Weights of a small image classifier.
Training: 7200 steps, batches of 384, held-out accuracy 99%.
Rows from block 4 of a small image classifier, named by matrix and row number. Rows with one number belong to one neuron. Each number is 200 + 20 x the weight over its row's rms, rounded and kept within 0 to 999. All counts start at 0.
After each neuron's rows are labels from the 100 images, of 14848, where the neuron reaches its highest value: "responds to" is what is common among them. Only what is clearly more common there than usual is listed. The data: short English words printed on busy colour backdrops. In brackets: how many of the 100, against the usual share in percent.
# fc1: MLP up (model.blocks.4.mlp.fc1.weight, 320x160), inputs 0-79
# fc2: MLP down (model.blocks.4.mlp.fc2.weight, 160x320, transposed), outputs 0-79

fc1.109,223,202,228,197,198,202,197,203,239,178,215,236,227,201,198,198,185,215,172,168,179,196,201,193,192,219,182,191,239,190,194,206,214,200,202,207,195,220,213,191,146,190,198,179,184,169,253,203,183,207,174,170,235,199,155,199,199,194,199,179,214,201,219,188,199,203,174,201,192,223,212,216,193,198,237,192,216,234,168,237
fc2.109,192,198,208,200,189,199,208,213,182,186,204,196,194,256,203,215,210,176,199,202,203,223,231,222,232,197,208,207,205,217,193,188,200,205,185,180,187,227,140,219,207,219,193,200,200,245,202,215,222,177,192,222,165,199,231,199,198,186,200,221,157,192,194,202,186,189,222,212,173,202,195,188,179,193,189,203,231,190,225,193
responds to: the letter b (28 vs 10.8)

fc1.90,218,203,220,194,173,226,201,177,193,221,174,188,195,205,196,197,193,208,194,176,198,220,177,214,203,191,154,195,181,176,191,192,191,203,212,235,203,228,199,181,195,218,170,195,226,198,160,177,215,209,202,189,249,193,206,201,183,192,218,182,187,213,246,196,217,184,197,201,238,203,198,197,188,239,230,191,196,216,152,180
fc2.90,183,195,213,204,196,196,200,194,254,199,214,203,201,230,230,151,190,200,225,196,211,180,202,216,199,248,193,208,193,206,203,216,200,206,203,204,199,218,176,218,200,196,199,219,201,230,200,199,168,160,197,212,198,196,200,201,218,228,209,199,201,180,204,204,202,180,211,176,182,202,196,196,209,205,184,204,193,199,187,243
responds to: the letter s (38 vs 16.5); red ink (31 vs 8.5)

fc1.209,197,198,215,205,196,209,203,185,191,196,200,206,226,233,246,194,250,185,185,240,219,220,210,144,229,207,203,192,197,255,195,204,196,216,220,205,214,195,194,219,200,202,216,195,197,251,204,196,221,230,217,217,194,168,213,208,197,185,200,164,222,206,232,209,181,203,261,195,198,215,202,179,216,203,181,172,202,186,138,183
fc2.209,223,242,137,208,210,201,201,186,186,220,185,199,194,201,203,213,196,210,219,204,185,222,179,213,201,218,171,227,190,173,154,211,206,191,225,175,204,165,230,192,202,186,203,230,206,194,181,210,190,179,200,141,225,204,164,211,209,200,204,233,169,199,199,159,169,209,203,185,177,178,194,153,210,189,181,200,206,213,200,198
responds to: bold (73 vs 46.6)

fc1.124,190,200,212,204,195,219,210,204,225,242,149,188,201,204,197,167,212,206,173,220,189,186,234,199,212,209,209,192,184,199,198,239,203,199,203,203,195,199,224,197,234,180,198,219,213,160,198,224,163,202,200,192,193,189,195,203,212,205,235,218,239,195,208,198,230,196,179,186,210,206,176,169,166,207,167,204,208,195,189,205
fc2.124,199,216,218,189,209,198,202,199,195,212,200,199,222,185,178,199,204,173,207,173,245,204,172,219,187,213,244,206,180,200,218,185,189,200,153,188,126,192,192,206,167,196,219,210,198,218,218,193,242,231,207,192,217,190,182,195,199,187,220,187,215,201,214,223,184,200,186,198,171,238,198,203,236,191,199,201,202,161,203,201
responds to: the letter i (73 vs 22.7)

fc1.262,211,227,277,206,203,199,189,221,198,201,205,179,231,181,200,170,216,214,194,145,198,191,239,204,189,190,196,209,247,233,199,142,221,225,191,213,187,205,211,222,198,183,189,155,175,234,200,214,269,219,210,215,245,187,201,215,198,198,231,182,209,172,199,213,198,227,205,194,209,183,199,205,177,202,187,198,171,217,184,241
fc2.262,211,213,198,206,190,205,200,174,229,200,183,223,247,206,216,203,202,240,207,205,209,205,199,207,200,200,168,183,201,169,201,232,194,209,216,192,199,224,201,177,168,192,178,189,212,189,205,193,157,200,204,204,194,205,230,202,225,186,183,220,193,254,183,201,190,184,190,201,181,210,182,206,201,245,227,228,221,201,190,201
responds to: the letter m (35 vs 10.2)

fc1.60,189,180,203,210,227,215,206,201,215,221,190,196,225,213,191,180,195,243,201,219,209,201,204,161,185,187,154,191,189,225,215,197,196,216,171,202,194,215,191,196,199,195,229,217,204,200,203,187,194,211,167,243,193,210,203,200,192,149,194,199,179,196,190,186,187,192,199,185,199,213,221,195,233,189,218,214,196,180,199,196
fc2.60,199,207,179,211,188,201,192,154,196,201,194,188,202,203,183,217,208,188,206,199,197,190,171,216,236,225,218,210,231,216,195,232,217,196,184,224,196,169,185,188,210,191,195,203,219,177,203,199,205,216,258,198,220,205,172,191,228,216,191,220,185,228,244,154,195,234,193,178,208,212,213,161,204,200,150,191,181,245,209,225
responds to: the letter y (27 vs 5.8)

fc1.259,247,193,194,223,235,210,190,210,213,156,179,196,193,195,200,199,215,217,197,187,177,200,189,200,231,205,195,166,205,197,201,258,198,216,193,190,213,175,186,171,219,198,206,176,216,166,160,227,191,214,201,227,187,216,210,195,209,236,210,198,203,247,239,173,182,187,196,201,190,212,200,189,137,200,210,200,202,228,192,188
fc2.259,181,204,208,215,197,198,248,196,192,208,198,196,233,193,220,209,251,201,170,196,251,204,197,177,206,186,193,212,186,190,211,182,210,212,198,249,225,179,193,198,191,206,185,160,190,192,201,186,201,196,193,249,200,195,225,224,194,141,238,203,239,212,133,201,234,190,202,209,198,203,222,202,204,200,183,190,173,194,187,209
responds to: the letter t (65 vs 23)

fc1.116,193,191,228,194,190,241,223,227,222,229,249,171,216,187,210,220,191,180,177,181,202,233,213,188,201,185,215,201,224,201,205,198,192,207,208,166,222,182,206,168,211,203,202,169,188,205,200,192,211,207,166,199,197,198,210,183,201,165,220,190,225,178,183,177,180,203,173,202,179,222,256,205,217,164,201,221,189,161,209,203
fc2.116,257,214,201,176,183,182,194,199,190,187,148,198,200,209,203,202,200,217,218,208,197,206,191,229,178,189,240,146,200,177,244,203,221,194,200,207,189,196,222,179,219,196,193,200,202,197,168,211,193,231,230,170,212,212,201,206,215,198,178,120,204,175,181,217,229,153,194,190,196,201,155,198,196,207,190,217,180,206,194,168
responds to: the letter h (60 vs 12.2)

fc1.294,189,274,165,179,187,212,195,192,201,194,191,193,219,192,222,206,220,181,239,200,214,193,193,195,199,200,185,220,188,221,200,187,205,202,220,202,189,204,241,218,208,223,187,171,196,195,200,206,154,207,199,199,213,194,207,212,199,210,197,201,207,217,188,168,200,217,207,185,149,187,201,97,224,195,191,203,194,184,196,198
fc2.294,207,271,220,195,212,215,196,197,201,204,222,248,200,206,205,235,197,203,187,181,199,203,197,204,195,200,166,276,207,153,204,197,198,243,202,190,204,182,179,192,153,195,201,168,178,193,197,153,226,252,196,226,171,175,215,159,220,183,205,208,206,197,200,199,206,193,223,202,226,198,202,230,122,188,197,203,191,194,203,186
responds to: bold (74 vs 46.6); the letter b (27 vs 10.8); red ink (25 vs 8.5)

fc1.4,204,202,170,203,198,197,195,185,210,203,150,235,236,191,199,169,223,217,200,211,195,195,179,188,214,193,244,201,196,197,203,196,222,199,197,232,262,216,189,209,124,202,186,222,220,185,221,198,189,214,246,201,198,211,197,192,190,203,177,170,200,208,148,182,215,214,195,227,210,206,182,200,230,220,200,205,207,178,180,178
fc2.4,170,185,202,201,208,207,201,196,205,207,245,167,205,208,201,203,198,191,170,193,215,203,223,200,185,251,219,236,199,212,198,151,152,212,179,179,165,203,200,175,240,200,205,196,173,207,192,192,221,190,154,188,200,199,212,202,186,191,230,216,198,174,205,245,206,213,230,184,189,208,224,193,201,191,198,204,210,247,209,225
responds to: the letter m (42 vs 10.2); red ink (27 vs 8.5)

fc1.314,188,209,203,146,223,195,215,199,186,215,159,190,206,198,203,196,207,235,166,214,193,238,194,210,185,203,195,202,209,198,186,185,196,248,204,192,202,205,191,200,182,199,187,198,211,224,251,205,223,222,178,206,230,219,177,157,219,183,226,201,208,208,195,187,175,194,174,197,181,244,214,193,195,198,225,226,215,200,193,193
fc2.314,209,205,180,197,193,207,196,187,227,173,141,204,190,230,231,174,194,218,223,217,200,208,161,206,196,204,209,194,190,207,205,235,188,185,191,148,175,201,209,188,235,200,178,194,230,197,181,204,204,209,176,237,203,202,178,227,210,221,181,175,212,201,168,224,223,190,202,201,194,199,179,194,205,197,184,226,183,156,198,204
responds to: the letter h (66 vs 12.2)

fc1.182,199,202,193,221,241,162,192,255,193,173,208,218,197,229,197,208,175,194,174,194,198,198,240,200,213,204,184,190,144,287,221,196,179,204,207,190,195,225,199,204,189,213,225,189,182,204,165,254,222,201,203,157,200,207,206,199,193,200,192,173,194,203,214,196,198,195,228,185,207,207,179,188,161,228,201,197,197,217,217,206
fc2.182,132,199,202,201,203,193,207,207,206,195,204,194,205,225,185,176,200,187,202,180,212,192,194,202,208,198,191,225,249,223,169,233,211,197,199,201,214,159,222,198,203,193,209,215,192,211,221,203,206,225,207,198,226,221,204,204,231,211,191,221,164,242,190,189,220,206,200,194,185,225,282,152,207,235,199,231,198,182,179,206
responds to: bold (81 vs 46.6); the letter i (68 vs 22.7); the letter l (49 vs 22.3)

fc1.117,182,188,190,180,207,191,196,197,209,207,152,229,199,173,178,181,200,203,202,171,211,200,213,205,206,219,208,204,180,225,190,206,183,202,230,201,168,238,211,153,212,183,193,188,183,212,192,197,205,215,207,201,195,135,211,204,195,191,174,192,185,163,243,203,208,211,191,176,213,231,199,221,198,173,156,177,193,214,204,215
fc2.117,185,220,194,205,185,231,222,185,218,222,216,212,193,205,223,194,204,212,184,226,198,205,269,205,179,178,219,195,210,205,202,201,173,212,196,217,161,216,210,205,194,185,140,200,208,193,208,241,186,212,192,198,196,214,158,202,199,203,190,183,226,190,200,180,197,202,210,169,222,200,199,208,199,171,211,185,201,203,188,214
responds to: the letter y (65 vs 5.8)

fc1.180,188,204,170,199,247,209,201,190,136,199,202,199,212,176,210,187,210,198,200,209,235,189,153,194,190,200,160,179,224,232,198,190,200,207,199,191,172,214,196,182,219,200,150,188,233,208,208,186,227,220,163,215,201,215,191,218,209,186,193,190,198,197,210,197,208,198,177,177,197,214,173,192,221,212,217,217,201,204,210,188
fc2.180,185,191,192,162,145,198,211,197,251,163,183,204,199,229,229,188,174,179,200,213,182,206,201,184,214,221,206,207,205,196,184,198,198,181,210,207,200,206,208,186,202,206,209,190,188,200,190,216,190,217,228,180,218,204,198,236,182,202,199,196,205,246,181,230,194,200,201,240,212,191,193,169,202,201,204,164,182,168,195,207
responds to: the letter l (57 vs 22.3)

fc1.129,206,191,197,195,186,198,221,193,207,194,199,205,195,180,170,242,181,197,209,205,245,194,221,216,214,219,200,197,201,209,184,260,168,194,213,197,184,195,169,197,203,190,239,228,201,224,163,204,198,213,215,173,213,225,217,190,162,196,199,178,244,199,201,195,215,180,200,161,197,184,214,210,215,180,181,199,214,179,192,179
fc2.129,190,191,190,231,166,208,188,167,223,187,218,231,236,152,244,200,197,205,194,216,212,244,203,199,186,218,178,201,207,200,206,152,222,180,224,209,213,189,200,202,191,198,186,191,200,173,201,175,237,217,176,212,200,203,204,236,210,195,177,168,226,178,170,212,201,202,184,239,167,183,190,182,175,176,201,193,205,175,197,206
responds to: the letter n (85 vs 22.2); capitals (74 vs 33.6); serif (54 vs 25.7)

fc1.295,213,250,179,208,189,174,186,203,134,193,176,218,175,200,201,203,220,196,185,246,196,203,201,185,207,183,183,193,220,217,163,248,178,204,203,206,212,235,197,147,180,241,197,181,236,200,200,189,204,211,195,185,223,195,197,210,193,195,204,209,221,207,203,195,219,196,189,196,224,201,216,201,205,203,213,187,195,206,193,156
fc2.295,130,231,179,180,234,198,193,203,217,185,222,200,200,206,207,199,188,202,194,208,271,204,199,207,226,211,218,208,200,168,194,223,183,184,222,188,190,149,174,185,203,216,207,196,182,205,188,194,203,231,214,211,211,208,201,220,215,241,199,203,189,199,185,199,223,169,199,179,194,198,199,210,229,197,200,229,199,222,197,201
responds to: the letter b (81 vs 10.8)

fc1.120,184,169,201,214,185,149,219,249,216,201,188,180,241,181,200,231,212,233,170,188,199,207,217,184,214,206,192,197,206,216,207,195,190,229,199,199,207,192,194,206,198,185,204,185,179,165,170,200,212,211,196,166,164,217,203,211,209,201,239,207,194,205,198,199,199,198,209,170,201,198,218,199,204,211,201,200,171,235,195,191
fc2.120,228,185,211,197,183,192,187,211,198,195,209,200,197,205,179,198,206,194,188,191,197,192,194,207,229,188,201,186,206,212,220,210,228,178,184,235,203,210,193,201,135,221,178,204,214,200,214,194,212,204,207,199,138,175,202,202,197,219,172,186,245,186,175,184,240,202,205,230,228,206,193,189,182,199,220,263,233,186,199,185
responds to: the letter l (59 vs 22.3)

fc1.234,204,175,197,166,202,200,200,197,217,203,228,219,192,186,263,260,203,182,199,198,189,200,200,191,203,197,196,190,245,211,212,181,186,215,216,179,206,214,183,177,196,189,194,176,225,189,210,212,209,209,188,269,197,186,178,210,195,213,177,204,208,175,227,214,205,192,217,218,196,181,173,186,196,200,200,197,200,206,190,197
fc2.234,202,219,200,164,198,198,203,225,230,187,192,246,208,214,201,196,202,199,209,181,202,179,198,195,199,195,239,201,199,204,175,192,197,166,206,177,259,196,192,206,198,194,209,163,209,170,231,204,196,196,161,197,211,199,226,227,191,195,209,216,204,194,191,189,203,138,193,200,187,256,166,201,200,216,181,182,200,200,184,193
responds to: the letter p (40 vs 12.9)

fc1.147,202,168,194,185,220,186,199,212,193,231,196,239,180,230,226,207,195,171,191,202,162,187,187,200,197,242,180,192,199,207,172,219,198,201,179,177,199,241,180,217,162,209,192,257,209,182,215,240,241,222,193,201,207,175,190,200,217,199,236,214,182,186,190,205,203,210,203,245,213,188,181,193,191,183,196,200,201,224,213,193
fc2.147,174,217,229,216,204,212,191,199,235,220,200,204,206,189,209,200,248,196,192,209,199,167,181,186,207,223,217,192,192,192,203,223,191,195,195,201,186,244,199,191,212,230,209,164,195,148,178,190,204,213,255,233,187,201,201,209,189,199,221,190,230,202,196,219,206,202,204,204,185,190,221,209,211,195,208,170,207,199,151,196
responds to: the letter a (100 vs 35.4); capitals (98 vs 33.6)

fc1.253,199,222,208,193,229,172,191,209,190,186,185,195,213,242,203,219,225,182,156,198,178,169,190,213,218,208,196,210,207,213,166,209,181,197,201,182,207,211,194,182,192,249,197,160,201,206,202,219,222,205,210,200,224,200,213,198,206,213,206,220,196,202,214,178,231,235,229,215,224,173,210,203,197,242,198,206,231,198,175,167
fc2.253,170,217,200,183,202,202,174,228,210,207,251,202,190,220,191,194,185,193,222,241,213,182,202,179,202,220,207,216,207,183,222,233,189,166,219,162,206,152,200,184,201,189,168,202,160,191,184,170,186,245,204,233,201,203,201,218,202,236,186,218,197,197,175,210,200,193,177,186,199,198,189,192,205,212,203,189,230,233,217,205
responds to: the letter b (62 vs 10.8)

fc1.137,200,203,208,228,184,209,199,192,198,203,221,198,229,190,182,205,184,219,208,180,199,196,200,197,232,234,203,218,201,196,172,202,221,194,206,220,169,156,191,224,215,211,210,210,157,199,221,199,203,207,219,181,240,190,189,245,207,245,207,198,192,211,193,168,188,170,239,187,225,186,209,202,199,253,196,223,245,202,192,221
fc2.137,205,193,195,210,207,170,206,210,202,156,177,192,185,193,200,201,208,222,213,220,191,197,204,212,216,235,203,155,219,200,209,224,194,191,203,209,207,199,200,168,202,182,196,190,186,184,177,210,207,232,181,197,163,224,201,176,205,150,199,143,171,189,220,177,207,202,194,198,172,207,179,201,215,256,201,175,217,186,197,203
responds to: the letter l (63 vs 22.3)

fc1.164,223,204,209,209,193,164,227,211,207,200,203,215,191,208,180,203,195,237,219,174,223,206,188,205,209,171,203,197,200,261,207,219,214,206,212,178,238,221,192,218,202,212,228,165,160,191,228,220,212,212,196,166,160,203,187,208,197,201,200,200,201,168,129,185,184,212,195,199,189,194,231,175,158,174,220,190,238,179,203,188
fc2.164,190,199,193,189,191,211,192,187,223,190,185,212,246,198,201,153,213,158,249,190,200,184,177,191,204,224,201,200,199,175,161,222,200,190,184,174,154,215,195,196,206,193,194,196,170,214,208,198,227,223,190,204,207,196,180,194,225,202,196,188,235,222,203,209,187,187,197,198,206,171,192,225,198,192,204,208,188,167,146,221
responds to: the letter n (47 vs 22.2)

fc1.191,210,182,236,226,209,188,189,200,190,198,209,189,198,201,157,207,203,232,230,236,210,202,222,201,205,182,191,184,180,175,193,203,201,218,150,205,202,177,204,197,193,223,217,197,243,226,255,233,197,212,172,209,199,184,234,203,187,169,182,211,195,200,178,209,220,197,201,183,179,187,200,191,193,160,221,200,206,228,195,199
fc2.191,160,198,205,197,197,213,213,216,172,189,180,239,143,208,166,196,199,193,195,174,179,233,195,224,224,209,245,203,198,217,205,205,219,183,198,200,182,219,172,207,216,193,197,205,186,193,156,198,219,210,232,175,180,203,175,214,200,193,201,171,199,211,213,247,154,189,164,189,217,183,183,196,205,197,209,219,202,154,210,248
responds to: the letter l (75 vs 22.3); monospaced (40 vs 16.6)

fc1.221,193,190,254,175,186,195,205,204,193,221,246,193,196,227,233,218,223,203,210,246,235,251,197,196,219,200,205,185,206,244,212,172,223,220,202,182,199,202,211,207,171,171,197,156,204,200,193,200,184,215,233,209,184,202,198,198,213,163,203,189,236,208,211,199,217,170,208,158,208,235,211,160,177,204,187,207,182,199,215,216
fc2.221,229,226,182,171,204,213,200,237,191,247,189,209,195,207,204,213,236,200,215,196,185,197,141,239,160,207,196,204,206,193,208,222,198,206,199,171,184,226,233,204,213,228,194,203,233,187,189,206,179,224,183,214,206,192,196,211,214,172,214,213,197,210,205,203,203,209,185,192,199,214,188,213,221,254,207,184,203,205,190,200
responds to: the letter h (39 vs 12.2)

fc1.213,219,163,229,199,188,171,202,223,157,212,223,194,209,199,216,214,212,201,165,195,201,235,171,202,227,226,194,201,207,199,213,202,187,205,207,239,214,196,153,219,188,211,187,156,187,180,205,204,194,217,199,213,194,189,190,207,196,206,197,260,205,230,188,226,180,227,216,253,195,200,196,153,198,219,166,217,226,199,205,184
fc2.213,145,252,183,197,176,205,176,185,203,185,191,189,194,190,190,151,185,189,166,193,184,183,205,201,196,196,202,210,184,209,215,214,225,220,200,182,187,197,204,189,201,147,257,237,174,197,185,184,209,208,202,194,208,198,193,205,204,174,200,197,200,194,202,219,201,199,177,214,215,198,209,185,202,197,208,175,211,166,160,203
responds to: the letter s (36 vs 16.5)

fc1.185,231,198,181,191,225,215,230,173,200,185,151,207,243,217,195,205,227,200,202,184,197,171,206,203,187,230,222,200,221,215,217,191,213,184,200,167,199,192,218,183,185,199,199,200,180,156,222,198,222,217,205,186,238,195,159,200,193,193,205,166,187,205,200,174,193,212,175,222,216,176,203,203,203,205,243,258,165,199,211,207
fc2.185,185,201,188,215,195,195,204,208,203,224,220,163,163,169,151,219,231,260,200,186,208,199,220,167,199,202,207,224,220,195,182,202,174,222,213,231,201,212,209,208,202,207,210,185,194,197,221,192,195,193,200,205,207,188,218,214,185,206,178,235,199,195,199,246,175,206,238,218,200,264,221,187,152,202,181,190,175,195,195,212
responds to: the letter p (69 vs 12.9)

fc1.198,215,189,238,247,186,174,169,185,195,220,202,222,202,199,201,229,166,215,185,209,211,210,209,204,168,165,208,212,200,171,208,190,203,208,188,190,194,257,185,181,188,199,194,214,201,226,170,171,180,213,202,201,200,214,205,226,213,178,200,216,189,187,214,220,203,233,241,230,236,230,203,196,199,229,228,195,212,225,198,162
fc2.198,200,191,205,198,197,249,166,217,198,193,163,229,215,187,247,178,251,184,167,212,194,205,196,175,180,214,208,208,194,200,196,210,233,197,202,207,226,227,202,223,228,172,214,200,208,188,176,208,200,198,203,155,195,187,176,240,172,189,188,202,178,198,197,193,185,233,167,197,170,169,173,198,217,201,190,200,200,190,200,166
responds to: the letter c (72 vs 13)

fc1.83,229,204,210,165,200,257,223,217,208,207,200,178,187,242,219,211,218,247,233,203,256,209,224,170,181,191,229,164,188,199,206,223,161,209,207,195,219,200,217,170,159,226,193,196,185,152,149,196,208,202,223,207,209,192,193,181,200,198,223,160,203,200,200,201,211,191,159,204,177,184,186,224,188,181,203,208,202,213,203,154
fc2.83,182,199,209,220,203,216,184,225,239,208,191,189,162,189,195,201,191,189,199,198,168,186,215,200,184,244,216,263,213,207,201,261,185,221,221,204,193,226,221,199,257,198,215,207,197,213,228,189,190,228,179,190,206,198,194,215,185,158,234,242,201,197,193,191,190,233,216,201,198,200,289,219,235,210,195,206,221,215,199,225
responds to: the letter y (40 vs 5.8)

fc1.210,196,180,189,200,163,186,202,190,149,184,212,222,185,172,206,232,184,203,204,199,196,218,185,199,210,192,174,250,238,185,200,200,189,195,181,199,228,207,207,199,193,239,156,234,202,214,192,185,193,210,219,220,200,188,200,209,204,200,202,210,205,175,213,233,204,201,217,264,180,188,215,205,215,235,200,193,228,210,197,185
fc2.210,201,244,201,184,234,241,197,208,247,194,174,197,214,194,205,194,215,177,212,192,199,199,216,184,195,229,193,178,135,192,232,196,202,216,198,201,199,199,230,197,198,201,227,203,214,207,183,201,221,202,197,197,192,196,186,200,195,186,196,194,184,238,203,211,199,254,193,202,185,199,185,204,210,248,183,206,200,178,190,197
responds to: the letter p (39 vs 12.9)

fc1.195,221,214,221,189,220,198,212,225,218,173,187,201,201,207,157,189,196,202,200,171,204,268,210,193,167,208,180,210,191,210,193,183,202,196,216,198,209,218,205,204,191,218,183,182,199,219,210,199,206,206,200,160,216,159,200,222,191,202,191,223,229,204,187,196,216,144,196,179,168,152,182,199,203,178,175,227,226,200,174,207
fc2.195,186,190,203,202,220,204,190,180,240,206,212,200,197,204,200,199,218,199,208,193,176,217,208,186,249,200,232,207,211,195,215,198,252,209,200,177,203,173,131,200,191,195,178,195,201,196,217,200,199,211,199,224,187,193,222,199,231,206,199,195,196,205,235,241,199,186,194,199,192,193,253,206,196,206,185,190,206,180,200,200
responds to: the letter b (40 vs 10.8)

fc1.139,200,199,238,194,233,222,210,258,201,200,200,202,217,166,171,187,196,179,207,196,191,240,243,217,212,204,208,183,197,194,166,170,205,225,184,178,163,212,230,190,203,189,216,199,204,201,227,201,198,200,202,244,194,199,211,203,194,179,196,202,203,196,199,175,198,206,209,189,215,202,203,212,193,219,150,128,201,203,190,256
fc2.139,193,209,199,207,219,235,199,196,214,199,198,219,239,236,164,167,207,211,188,173,227,194,175,202,183,177,255,193,179,189,245,197,171,210,234,230,195,195,202,199,193,195,190,201,231,199,205,190,193,212,187,228,235,203,174,203,185,187,204,190,240,190,212,174,204,218,236,179,180,208,199,203,170,238,197,196,149,224,158,194
responds to: the letter m (52 vs 10.2)

fc1.38,168,214,172,198,234,193,200,204,170,235,192,209,192,199,192,193,205,192,209,233,196,224,203,200,193,200,180,178,193,183,202,235,200,195,179,193,208,236,182,182,203,236,218,242,180,211,155,214,219,207,204,175,168,197,184,203,182,231,194,215,173,202,200,192,261,182,207,241,168,202,197,200,189,183,192,196,224,203,226,183
fc2.38,202,191,200,194,197,196,208,228,210,189,203,183,163,247,188,201,208,207,186,194,182,222,236,191,190,195,190,216,198,185,184,231,188,207,225,180,198,198,196,193,211,195,223,195,206,168,176,202,151,254,207,197,201,199,199,215,247,152,200,171,223,178,161,200,202,211,201,160,194,237,221,219,208,217,213,208,195,217,189,245
responds to: the letter h (46 vs 12.2)

fc1.220,196,160,212,186,213,244,222,201,198,195,167,180,153,213,203,160,221,193,177,180,207,206,148,173,179,210,197,200,158,233,200,204,230,230,235,204,197,212,185,178,219,198,160,172,223,162,215,221,220,226,208,187,211,201,197,188,199,212,180,169,196,206,200,183,205,197,228,182,201,183,190,197,179,199,212,197,200,202,192,218
fc2.220,212,197,199,180,178,209,205,194,205,196,200,231,197,181,201,204,218,170,193,203,216,188,196,152,222,227,219,154,237,160,185,273,184,204,228,204,186,197,201,203,199,197,198,149,158,210,195,152,201,240,209,204,177,207,202,200,197,203,234,192,229,216,193,213,185,152,162,201,197,186,191,202,198,188,190,152,184,201,203,224
responds to: the letter t (53 vs 23)

fc1.57,202,193,234,213,246,193,187,195,207,207,200,200,202,217,233,183,200,189,201,167,203,217,156,201,193,216,187,232,204,213,208,174,223,178,198,141,210,197,209,213,204,210,178,164,193,198,208,207,223,235,192,179,197,194,202,193,200,162,187,200,185,130,229,197,198,203,193,207,190,184,231,205,187,286,202,235,160,187,201,195
fc2.57,212,198,200,210,144,201,206,216,209,166,201,235,240,182,166,190,199,227,220,207,188,220,238,178,205,189,203,190,202,176,204,193,205,184,217,208,213,195,213,201,155,186,213,200,220,209,197,183,192,194,199,208,204,201,198,194,207,182,199,181,181,232,165,201,197,233,205,232,183,214,184,218,197,211,236,206,214,198,161,200
responds to: the letter n (54 vs 22.2)

fc1.203,198,196,200,192,205,184,193,181,253,196,210,189,238,262,170,180,235,195,198,213,198,200,209,210,221,207,226,182,218,174,175,197,236,238,190,194,168,206,203,208,188,186,230,202,198,207,193,205,201,208,203,211,203,200,204,205,208,201,193,199,238,216,166,150,239,193,208,208,185,179,201,191,192,202,224,206,220,150,205,202
fc2.203,191,197,201,221,194,230,200,242,243,201,197,241,208,214,199,200,199,193,205,205,199,155,221,198,201,222,257,183,216,172,225,196,188,190,190,220,199,196,208,219,201,199,201,184,196,169,243,200,207,235,186,201,188,206,197,239,171,195,208,161,219,190,202,236,197,199,166,233,170,209,200,202,226,196,206,178,212,199,203,213
responds to: the letter a (80 vs 35.4); the letter d (38 vs 15.1)

fc1.173,213,211,196,191,205,170,218,184,231,178,175,243,202,214,193,238,234,223,200,190,208,223,200,223,185,190,191,186,225,216,189,200,213,207,197,223,204,189,200,203,192,193,231,189,183,199,184,182,178,199,213,198,224,242,185,181,215,157,221,188,212,204,220,140,217,228,217,170,182,192,234,201,205,239,203,204,200,196,180,209
fc2.173,176,193,170,160,176,236,199,200,204,214,189,198,214,199,158,177,201,201,214,210,198,192,203,180,193,196,187,196,195,242,235,196,190,200,195,198,199,195,194,162,226,221,181,203,183,251,192,194,210,213,200,193,260,201,204,200,196,226,193,181,207,180,193,231,199,182,158,241,180,205,204,208,205,223,191,201,212,198,204,179
responds to: the letter h (39 vs 12.2); the letter m (29 vs 10.2)

fc1.296,192,187,197,190,205,182,216,227,194,195,200,204,193,206,202,199,247,197,211,201,202,233,202,205,176,253,202,183,181,186,202,233,174,236,227,234,208,262,208,181,210,198,153,214,201,164,159,202,197,212,190,176,192,201,213,198,241,204,207,208,198,164,228,190,181,216,203,197,200,222,235,194,192,203,190,186,203,155,200,268
fc2.296,195,217,210,209,243,208,204,195,199,246,205,196,184,231,200,174,215,219,203,217,207,200,213,201,200,200,249,210,185,210,202,140,150,198,191,195,201,198,190,207,200,208,206,159,198,223,201,229,192,200,200,216,196,202,199,201,187,189,189,201,227,199,191,205,233,173,207,202,200,185,195,195,254,237,190,233,187,233,192,191
responds to: bold (79 vs 46.6); the letter a (62 vs 35.4)

fc1.291,200,220,212,251,195,174,187,186,225,231,207,240,215,169,178,199,188,203,186,184,179,179,195,219,203,188,202,231,235,186,223,202,213,199,205,202,200,198,214,192,202,190,224,215,210,221,210,193,190,219,231,201,201,214,208,189,258,202,203,184,193,178,211,188,224,212,200,191,184,165,189,178,200,192,234,189,198,202,194,192
fc2.291,194,223,195,216,181,252,204,228,201,176,177,211,203,198,251,196,198,201,200,217,207,233,208,193,161,200,203,206,181,193,183,199,210,199,185,164,204,187,194,235,228,178,231,186,194,219,200,217,199,223,192,184,210,214,174,196,179,155,198,201,187,236,187,202,187,191,194,254,199,195,195,221,191,199,215,246,226,206,198,172
responds to: the letter c (65 vs 13); first letter capital (60 vs 33.3); the letter a (60 vs 35.4)